config.yaml
num_classes: 12
embedding_dim: 64
norm: "batchnorm"
hidden_act: "relu"
drop_path: 0.05
kernel_size: 3
stem: "deep"
am_softmax_scale: 16
init: "torch_default"
optimizer: "soap"
lr_schedule: "cosine"
warmup_steps: 1400
Rows from block 6 of a small image embedding model, named by matrix and row number. Rows with one number belong to one channel. Each number is 200 + 30 x the weight over its row's rms, rounded and kept within 0 to 999. All counts start at 0. After the name is the row's rms in percent of the matrix's.
After each channel's rows are labels from the 100 images, of 14976, where the channel reaches its highest value: "top examples" is what is common among them. Only what is clearly more common there than usual is listed. The data: numbers of one to four digits printed on busy colour backdrops. In brackets: how many of the 100.
# convs1: 3x3 conv (model.blocks.6.convs.1.weight, 128x128x3x3, each kernel summed), inputs 64-127
# convs2: expand pointwise conv (model.blocks.6.convs.2.weight, 512x128x1x1, transposed), outputs 74-147

convs1.34,094,179,229,275,150,146,144,193,222,213,200,202,191,188,224,195,201,161,183,206,230,201,236,204,245,225,231,187,170,226,225,220,228,201,159,249,181,186,195,175,238,244,200,186,163,215,173,226,176,239,132,219,259,207,173,154,223,212,220,217,181,192,135,139,209
convs2.34,105,179,199,195,164,227,205,223,185,245,254,222,208,215,223,168,171,175,201,189,217,137,257,233,181,187,127,193,224,186,164,216,139,177,156,169,271,188,238,224,240,241,214,192,153,219,193,186,183,172,224,139,222,246,226,181,251,216,177,181,146,196,207,241,203,175,198,204,225,211,235,162,220,244,148
top examples: length: four (61); black ink (60); white ink (40)

convs1.1,112,215,185,305,195,219,218,192,177,210,243,180,264,185,235,200,221,218,225,183,166,195,206,245,164,208,213,194,205,198,208,197,220,149,286,202,178,196,190,188,194,172,193,197,173,177,188,202,221,207,159,157,193,205,224,193,240,195,180,220,160,202,223,242,173
convs2.1,096,166,252,221,200,301,186,187,207,228,222,217,214,253,154,234,219,221,229,178,258,126,215,252,182,236,254,176,191,204,196,222,166,200,153,201,193,184,172,178,197,223,239,221,181,155,207,292,214,163,196,184,211,196,205,254,206,174,212,194,237,200,210,287,208,223,188,230,247,231,203,215,189,238,217
top examples: white ink (90)

convs1.6,095,236,208,205,179,180,113,181,216,218,168,217,184,170,194,165,236,223,205,160,241,215,202,137,216,207,250,207,210,210,206,162,198,179,184,237,171,205,138,174,169,245,248,210,241,224,199,199,227,211,150,252,193,204,164,144,231,211,205,218,212,237,202,176,182
convs2.6,098,211,155,185,209,201,274,229,177,205,252,297,236,249,249,167,193,211,189,201,197,135,160,197,243,182,204,227,187,225,189,196,265,222,169,221,217,168,194,160,190,201,201,252,220,211,263,203,225,185,177,167,201,152,186,192,165,138,218,178,153,163,171,200,220,198,207,235,261,170,179,200,180,158,197
top examples: white ink (53)

convs1.41,083,179,199,196,198,215,227,224,217,161,251,211,187,162,155,217,189,227,202,169,233,191,198,217,236,159,222,185,181,179,170,206,160,230,196,238,203,196,179,166,189,185,217,152,221,161,199,240,214,243,213,148,200,234,196,121,209,131,218,249,109,226,197,231,214
convs2.41,100,173,199,174,188,170,221,213,255,179,141,220,193,237,244,222,197,144,160,243,200,208,203,179,195,235,170,179,233,192,209,203,208,201,185,143,197,243,231,231,194,184,173,240,222,212,194,214,204,235,253,194,209,201,229,152,250,245,186,187,187,210,254,190,192,225,236,179,231,231,226,199,223,200,197
top examples: white ink (60)

convs1.84,098,189,190,243,185,199,221,174,119,164,211,199,189,235,150,231,193,217,205,172,159,206,170,179,217,200,233,183,160,214,156,183,174,197,219,219,209,194,173,212,184,166,193,161,185,190,167,212,197,254,232,198,237,208,236,233,214,210,226,240,225,243,177,181,246
convs2.84,104,189,203,247,223,176,202,205,163,293,202,168,263,215,209,248,192,220,183,199,235,203,242,182,197,208,233,275,150,203,168,239,213,243,233,222,202,250,220,168,207,229,183,209,208,237,220,222,174,226,239,274,249,229,196,220,199,243,260,210,161,261,152,165,252,166,196,185,220,221,183,275,232,219,157
top examples: black ink (55)

convs1.97,094,194,227,143,161,212,218,220,226,204,194,168,183,223,163,166,222,190,220,208,184,238,207,172,189,240,201,149,205,170,219,218,196,195,120,165,139,220,222,179,224,189,148,186,176,222,191,182,194,190,166,148,203,181,178,208,139,161,171,171,186,166,255,196,203
convs2.97,097,197,177,202,148,179,221,166,195,232,217,234,204,232,238,218,210,234,256,222,256,197,230,194,187,209,189,217,186,205,225,219,175,215,208,178,202,238,205,255,203,218,197,187,161,170,186,234,229,239,203,178,201,240,217,200,141,225,224,201,196,272,142,235,177,168,202,233,231,205,208,187,181,201,199
top examples: white ink (92); length: four (56)

convs1.45,085,173,207,193,148,221,156,180,175,214,172,230,147,241,186,221,178,212,156,205,181,161,156,210,157,194,183,210,215,164,247,193,227,212,225,206,175,172,238,226,168,199,142,196,210,252,207,230,231,183,173,226,149,158,279,137,159,238,183,163,191,176,221,215,180
convs2.45,101,216,159,168,205,174,222,223,240,203,181,175,220,214,188,209,205,213,181,154,232,219,310,186,145,190,201,224,199,227,208,250,222,222,148,178,249,209,238,230,198,160,246,268,241,185,153,211,225,241,244,173,254,157,202,212,196,183,224,120,185,208,193,188,181,177,214,149,186,191,195,204,213,226,163
top examples: white ink (83); length: four (53)

convs1.3,108,159,178,229,209,195,191,166,209,210,238,257,176,194,238,172,196,204,200,205,245,203,260,185,262,209,229,191,169,255,173,184,196,194,246,211,149,192,240,213,184,175,215,166,206,201,126,227,202,218,211,180,255,199,235,217,197,242,185,225,175,193,174,153,230
convs2.3,095,135,242,194,166,218,218,208,212,195,195,157,230,188,158,264,140,244,210,211,200,156,190,238,184,205,201,137,185,174,280,189,175,176,192,141,196,184,232,209,214,180,216,223,193,251,172,206,195,220,227,208,193,187,173,224,200,289,231,179,197,158,165,191,180,209,202,188,181,225,170,187,219,179,175
top examples: white ink (32)

convs1.5,105,136,206,208,211,168,204,143,225,157,198,234,190,182,156,206,186,224,226,243,215,199,181,217,187,219,191,179,208,233,215,178,179,205,203,202,176,201,287,200,204,188,170,161,275,187,243,222,194,205,227,226,191,161,215,191,234,179,213,217,193,265,204,214,183
convs2.5,094,269,169,234,181,194,229,177,229,175,173,187,206,209,175,183,209,177,241,207,176,194,235,195,259,223,219,161,260,246,139,177,166,195,191,190,214,133,194,177,262,228,189,203,178,196,206,224,204,212,184,147,193,164,230,246,174,218,212,164,153,121,210,226,244,245,230,252,264,184,205,226,216,198,207
top examples: white ink (99); length: four (62)

convs1.87,088,165,223,168,219,233,180,199,165,188,220,210,177,188,214,194,167,136,238,201,183,211,180,218,187,233,201,237,205,192,249,161,177,174,164,221,226,187,227,163,202,199,223,160,188,226,163,195,169,207,182,180,175,174,161,190,227,140,234,238,186,194,193,200,194
convs2.87,108,213,185,151,226,261,179,216,253,174,212,136,164,192,173,153,156,202,123,204,199,159,229,204,213,162,173,162,233,161,221,171,165,169,174,207,255,192,206,239,217,160,185,133,235,207,233,218,228,206,188,226,272,181,190,200,211,199,180,160,201,215,189,198,198,173,205,211,207,187,185,157,229,208,252
top examples: white ink (72)

convs1.70,092,202,205,233,285,192,222,234,227,205,161,207,211,240,203,192,190,199,174,165,212,217,179,215,145,208,149,174,214,234,220,208,184,179,111,160,205,236,187,219,209,206,184,227,182,160,173,200,235,155,239,227,195,191,181,274,176,171,185,157,268,214,178,160,203
convs2.70,107,186,248,208,240,196,187,194,194,182,176,211,186,151,244,198,175,206,232,178,207,253,192,186,200,205,205,154,194,195,225,221,172,220,182,179,158,180,210,160,181,238,200,160,180,154,224,205,212,222,197,192,202,203,210,226,210,208,206,232,203,174,155,206,212,208,213,213,201,200,146,209,206,254,262
top examples: black ink (88)

convs1.86,099,193,220,252,181,216,164,193,187,230,223,149,168,201,226,232,215,180,171,246,167,196,182,170,226,227,206,203,145,191,215,174,187,245,226,185,232,176,146,178,268,152,219,187,219,187,202,198,206,160,219,211,222,214,239,240,170,207,199,259,242,163,219,222,168
convs2.86,101,173,176,228,186,201,145,184,174,204,235,178,219,252,232,225,188,216,187,182,257,189,250,175,229,142,238,194,274,238,184,194,215,165,210,202,251,212,278,188,235,213,165,183,139,222,171,190,215,220,199,201,242,181,209,200,183,209,176,213,204,184,211,184,228,218,240,178,173,163,189,167,239,227,200
top examples: black ink (72); length: four (53)